From a checkpoint of a small image embedding model.
Model: 64-pixel images, activation gelu, layers 6, width 192.
Rows from block 2 of a small image embedding model, named by matrix and row number. Rows with one number belong to one neuron. Each number is 128 + 32 x the weight over its row's rms, rounded and kept within 0 to 255. All counts start at 0. Numbers have three digits each.
After each neuron's rows are labels from the 100 images, of 14848, where the neuron reaches its highest value: "strongest on" is what is common among them. Only what is clearly more common there than usual is listed. The data: short English words printed on busy colour backdrops. In brackets: how many of the 100, against the usual share in percent.
# fc1: MLP up (model.blocks.2.mlp.fc1.weight, 576x192), inputs 96-191
# fc2: MLP down (model.blocks.2.mlp.fc2.weight, 192x576, transposed), outputs 96-191

fc1.148:138158136079137117130104103101162200104104081098199114109131110126159153069112102078167132128151119154142105060117158156145113094127111174071106127154127147099099149114130138125146144137132126134093205082107134146096148105084091092116052058125122066113078128113167147101155126147127127163
fc2.148:167121118188104109132176167151109128108155093106187126089124119067140132135140086122058177124095159158186136131178138110113151120107144185155114142134160097109144144122117127138053132086065140207158153139152121081163178120118128124100119152090165171128121092108142131089144124128124121090
strongest on: red ink (100 vs 8.5)

fc1.393:115099171170078098184159156152171146159093097114161123114108129187159154170166147123104128120133115128125122227091099093135147113122100137108097108149113172099095066137081104141151103153157113133185131079113191114096169083157150161143061101143071183115145132079110134182108140142166140121
fc2.393:133162153144149071250095130083144170104146087087125129112123159122142107111147126125135051117154140141122150141043155140136093160153122139144135190120096134169169135121123185067112161142089127174158118174184150110069173130137124149085116162056109142125128165071168138162124158184125136163
strongest on: brown ink (100 vs 7.9)

fc1.229:139130129135127099129136144088118131168102130096131116090107171101138193117149146133077145080112134129156119132166096086123127181177147116131125110159106148151152061127084145136125169136110128070158131159135148169161097147135081129163096114121105205096116120103141152093098142077071068129
fc2.229:155143121119174131140154135125151137072130146108167136167133133131113125169128065127138083104129102179076083102126155145114116169154171117154192125083105174107134104134169105180167163138133174090078126134138113015098143130134152148101067105161113135102086064094136117115174070121163124146
strongest on: brown ink (62 vs 7.9); blue ink (25 vs 8.9)

fc1.30:113168084153158128116124214142095074172124123128150140152145109145184202138136139095138125091135139076134129116139114101144120159134072128145150088110125113122130124161158158124179113164135131004084154119149078092119133088157097145141133143078109138102170114081091160150055105121141189106
fc2.30:145158098119110074137141114125129144103175108127125112116140154149131132094161105160077089098133114121112150092166091167074125157094095113153139144088122114063134067182138133182132157106138142149059142175174121112166187057145113136199102132154129102156053103149166132194154127132122219095
strongest on: purple ink (100 vs 8.5)

fc1.219:109010168131153129166118087096107084115118144132178146136146114183137184135120145122113160160092125131126082153113119086142172118135137121121178145097118157119091104135169099110054013118116178154160163173113134119172113134138177119160125161138134108153144163189088129154082094132178142152
fc2.219:117106115092076155119075143120157145175066174145114122104227101113130131131167128144108121136148091135118130146142096137098154108126129184054122106156060065096124131152121140093168125115062118106124126083083090128089153136109156120136103078183075111135112134132109115061189055112086125096
strongest on: white ink (97 vs 8.6)

fc1.45:180125114136162147083078076085133092158142119091137159170065112131143114110088142136130198144086135135116087109146133120113095104123129109121155094119152128094162155138147143142064104098118168123142130134119154111098080116164095168213181150120141102096102154133147103134142146080150105186
fc2.45:080107168114117128142094188105068164132090088148147153124052151193090126165158075139127093130117107161153066103134067154119071142109168163132139164073133147094103131147100119094116191138088129145101106131098075111102131131077247157092113142143061125115122079147136124098120074032158093118
strongest on: purple ink (100 vs 8.5)

fc1.358:121168100114177151105097100140147179081110092097142185149180118158137106110142094104136123097138160114131128144123135107146045005131120152092121102126122101136108094130089093103099153106117119156128140089129124095073129150115092164084117121125136039078084106123141087137139147117115105128
fc2.358:132136099165138116177143205198120154141160117126112126123107162114099122148108134097093158106093125152135131116131078125171158106067111169120148132177216125124096126100106130112109139062080129147132108144147137138148125107071171096083139099131141136104129100115084110127112147115068104106
strongest on: red ink (99 vs 8.5)

fc1.550:117177146131151178147128164093138081116090110136113119108105075166176147065104139106168129090170147093061121081109122080112120133082116071138101122117170129133150116208187105198137104100108071106066153097144141129102122069073098203126177105148100124144151106171186162106052107103172124156
fc2.550:103203140116141127067113158102101142125133127129136151153170070143169150132147089145128095063165135144131108191188129111105169183127134087129111116173158112136210053137188168169143168111095126173122172131177106118198167100113116154155137150178149104145059127126176121159105122157069184112
strongest on: purple ink (100 vs 8.5)

fc1.276:098121127101116131143133147108109176144147065077088161125146071178118117158088061123129146084053142183112164113059100129101118112164170159082118086064170113131092172116122130151070165144120105147125097128120094130150159090108113173096102111121147110102146136124135103051174172118107091085
fc2.276:158107170094071168162126153109127147163137111132117124097131129114154131108102150096089099147141176150191091148128145154107123128082116103137133099134134124153166127179113073131071114126145126091126163085130081099098108156104162075149227160209131172106056120096152093135113091083114109125
strongest on: black ink (58 vs 8.3); purple ink (41 vs 8.5)

fc1.431:119091093118149181102137169173102127059112098164150190132151130199124040176156092173201110159105102149133162028098121128118066116132137130094168145082104082140196124120115104107100112135117108155116105075114116093118182111107138071128137113098134160157157138117165141107109167152141192119
fc2.431:132092117184168115095115100089167156122141083127123159133079144095110141163132224133146157075213148152141147172135145107118086130145133114173084113113145193142109091129131140167116107147137158144143144108147100140086101153059131165140137154130137180108097107106123161164100080092120080156
strongest on: black ink (64 vs 8.3); grey ink (33 vs 7.7)

fc1.114:160112138161133134110119142124097145105154082179117116098112139142111170148123143136119134122189107195134129068140061114109054133133149133088106141093120114147131165145171133125130097125115121116120158120181122172158145120072097181086103122127068194107158088139092113103151097132164094186
fc2.114:112122110161152126115116120105142133137085104112174100093146136129149104193157099102113146127066119130133100139130170117135107185104144173140191167148128153149082116128093112172078142125141136160158081089123156120145136144159147115154145086120173070110126166099111143117114152194090112130
strongest on: red ink (68 vs 8.5)

fc1.29:179148094112133085095120102147163134049133128133145156160217155109139193147097125082120089118107107115085066173095092108124163118172152164115095099166149160136118120146128146035153185147104142091112126153091125119097120143141121160185108100094077135140147136206167130107121134116145127119
fc2.29:170097149128153112156135118112148142139179088133185118161121121133114109140133132166077131094140145118180095062126065121153117163094119081052133062130131104107113134152160100070129115120065113125184138153129119146122136154127096111084098176132122158156108050108141162143163145121142147084
strongest on: red ink (93 vs 8.5)

fc1.343:097103151056084113177087161083114116109181113117087142082125170154068159100113055091134099144085186165096120159131087088134153107126146118125098203177125143104129152199105156115147072180160121076146112078098114128094114159121151147122139139137134136117063090156046123141149098056075097124
fc2.343:171075076179116172107111138134122093188125141094188182146120107124110103120170156127107099125152114114098146135121178160166110070103078124107191046111125158132120152137121127133147162108123150180124184118099156062155151101215124085144141116128075085118131121158101132115109079149083200155
strongest on: white ink (98 vs 8.6)

fc1.424:140180118116132126125154128134090158168155119102146095141074203128136119067105127154154174138188137152195119141189173164122155151115150071082161197125138124101145089152081069107115098138156093108130125131097146106119146119160111105100124114112113117125128159145095133099176109122161198066
fc2.424:192194141137141108174120103124129187182167148169172165072155130168105124122105191119144159184104061140111126128145189064143102134114088166128096113198194117157103128119126141122146135107111119169153135149093168154169142105073156120158082139158090172109097155146157159192088168150135138129
strongest on: black ink (100 vs 8.3)

fc1.105:052138109120152159153139109099125128124143099207150122163105132118085146057125074096121123122127109120159131136141162081107144078072150082090112105161107124123127120152118136107118044142100174195054114140117149149085133151088158103129171073124134112083141094115120138129143080118198127113
fc2.105:128181138093122134103144185147115131109127157092184134053160121145123129187103121156119096141141039096097113078116084134091085169126150107136116123102108027102144082074126161093147175109103104091139132155144061120129072144105118157149167085094080146089083156151170163119115112085058078069
strongest on: red ink (61 vs 8.5); orange ink (39 vs 8.9)

fc1.467:153109117165100147149089149148125095100138085146179149146110135162110195152096166120119119173187176157114144083175168115115180071135158129175127108180096178093138131179134121124130138130140170157111130125112158138113128104175158198088108121129124082099106138108080143114142143116096143165
fc2.467:122175160070117106118085147105084148087102161113101118118162128103172097164105148154154107150153149143220136075175138109215101129158126122137094153152130082157145201190145189134054091129138118131144134113088134157106106151169098118088053165117140155104171104073133155129153153083096112143
strongest on: black ink (65 vs 8.3); teal ink (27 vs 8.4)

fc1.162:076148126162140175037134116119171091175118120148134124130157140161157131127050139091176173140160114071107113079089145130139070163162046058092136082091116116075104094137102126115147120154143096069131108132173146095121143102120135163143077092108082108092137051119158198108095130153089148138
fc2.162:035166158148171125144162154172109154119155158162131132154149091137152083087140166107126072126069113143142132118116134137091176178086167149112204126119092070125163084162126143134133158115087188099151157082122127079099155062128130173115104087150084155153104119158191092176116073126096153058
strongest on: purple ink (94 vs 8.5); bold (81 vs 46.8)

fc1.405:087132082120200071192160136162122123132104145129149088173122132103082131135132130093081121077097130115125122132124142081145087118155131151144140119143200103133123117136142174119123086050179156071071100140120109171112095122106098100087134103132091112104087106086090088108103117165164113098
fc2.405:108138047145195156099131156175147127056127125123173130114182119068106164062099136143098152091151100069113118098084104137131105138123083101128119147111152134150126114128147161126161108179150132151140117135153128080102114131127154119078132139168070145108151138080146114098177115094111106139
strongest on: red ink (50 vs 8.5); orange ink (50 vs 8.9)

fc1.63:137127101104119138109000143085113090139065169129111124092147151131129156105158130118154166156138148198131163185157144097166126049105158111147127131174133080098099143156145135137108108128123101155126167096075151126127118116122194193179185124146135139169153134186079131109114165156146138125
fc2.63:144159102174144121098090121130115123155120145132131194139131144142034136104128114134168134092137122087057108144184151211138149103132103083101109134083183142174103156170123131123140099089112138134121140130137118211165127114127091136087119199108090067117129078154127090132141163098134160086
strongest on: black ink (98 vs 8.3)

fc1.286:088169143208164099093128100185128103160088089114132121123147172087116174165081139053154142137147073164136118126166142142096150116135174081178140154146152178074125174187162128099070042163175095152129143146107094150081117125139094106109100122106136112084172128103118119084172143130153142078
fc2.286:154137151120136145120123134156094136075200113139116164168133164155103155080184120156111151141152140100104102071118122088158190143193120112149117124127128109111049103131075167132136129146112092101104146105134097169196103091107162133116062139093186103091088198085151126152113123109176078126
strongest on: black ink (99 vs 8.3)

fc1.564:102223117135114163146121213165109111089139140136164133125182107140111140140107120141121125082131167089133157103129141131188092146101109100124110143127153109102106159110147190098090111179121091079089182112171100122146118108131153109109108144153137122078128079123185124109090166132125104162
fc2.564:111167069152216148215167159156066116107145158148124105139152110102136047120128141093131121092118127126159123123073112161088133159105192102118213105131182143164120127110127176128109097124107107183116147121106180108108134139141152154154128085137130136087120125117092162215127129124125152093
strongest on: purple ink (85 vs 8.5)

fc1.482:156246077106122119083087144168150159136144088143095122156174151114102108115117119099134109092125126122105195119116074171191122135155121067102150115084092082110164148118113136127105121155135111118144206108166099137154083134054140141109103130091098153075147104116146123112091177148099149091
fc2.482:136168106112156153177141154175084111088104131146116098112130086169129082091144120090161101137121053141099175097076147142071130182096152078176137130197187110087113098166170161159150126114147167157137174077084148078132168116182150108140115086143156173093126103086133155159112163123098117073
strongest on: purple ink (100 vs 8.5)

fc1.64:143187069129155128070136126171073195124158074140113117135133150142076108127118142098117123113142123205064148124119112124107087100149131142129129115060090145158162094134130045124138139158075179115061089110134112141132142105141101147151107119196101114129164173120096099143110171142140120122
fc2.64:142112112124098202131130108145230099113128154180089089183086099146117136129088118093108107170148130120090126182144119110119135159083122169077113133108108170168129120051135109202091215188156145113111144055101154088144132108157147119132151115072084141181105174155131080116129128130122123100
strongest on: black ink (84 vs 8.3)

fc1.15:120128119093124119145055196150160099133161121095233183139172083162153115114109082194091164105149105137120172113092080138156082087116166143152115160108164180120150159100105093071165117112109118106186140093116160122176099055098165133082075173084140132117149102165204154105130111125101122085
fc2.15:180107172121120090126117111131109076113118175133141097164183155107120116166137117108112155150072072061166100124184143093178127128086129150132197140080133127104146136104153147151107058110141150125110148133140121094115129109203108150149132129148154109095149128152140173162117154113120088107
strongest on: white ink (100 vs 8.6)

fc1.385:143141185080112171094069102084133133148115164106111087157156111133120163090108160164174134117155180115119157159118150108190091125083131116112127072155095175104123190118177109148148149147129093181126123120141083093147118129155135163136141112138078137108138051120136177066078152166123103116
fc2.385:151189156116128103122108137155077090118110116133151129117105097142118145093144086149087149109177143159077145129112137132123136118130105084073072165146154152196149076114146147159163117103217159148108126111128177112113090182142102147153111151102095234109139116124109113105166125131121130147
strongest on: white ink (53 vs 8.6); black ink (47 vs 8.3)

fc1.320:103054126099106098128079142151100142145092132122151123163122066117141074120122170079125120118098125096060149181218138130170110139146139168145096156137173147113104113059081067125133114092140126096177130099139142124116138135110144141169118080118179128195087153117138149090185129090117128103
fc2.320:155179151131139090126135129104115112114142147123144136090171107130152139176204129162120129100095133183174131143104110134142128107095093112125089107152051120107168118194178111081118104121168153147070133156135177128124101110119115148149093143086107126128224091167135170135110144144103119117
strongest on: white ink (70 vs 8.6)

fc1.173:131099108155136128059114072131126123133127170138103141106173123081131130127127122135099096104125126186108118147158106124046082108064121141113148134124172169070114106178126098104115077121118124042161116084132116153139135135059130079106066161188126138077164120177107116094169096118079102139
fc2.173:127125128085117144062119178085090170119143092127174129163169138138056117139134133158130138086104181113145123101175148112124128084199167077237150165122155190106125089101127137155151133121174146124079120106100133072099125118198103124140122156090101134137176150192121159096111174125138127082
strongest on: white ink (72 vs 8.6)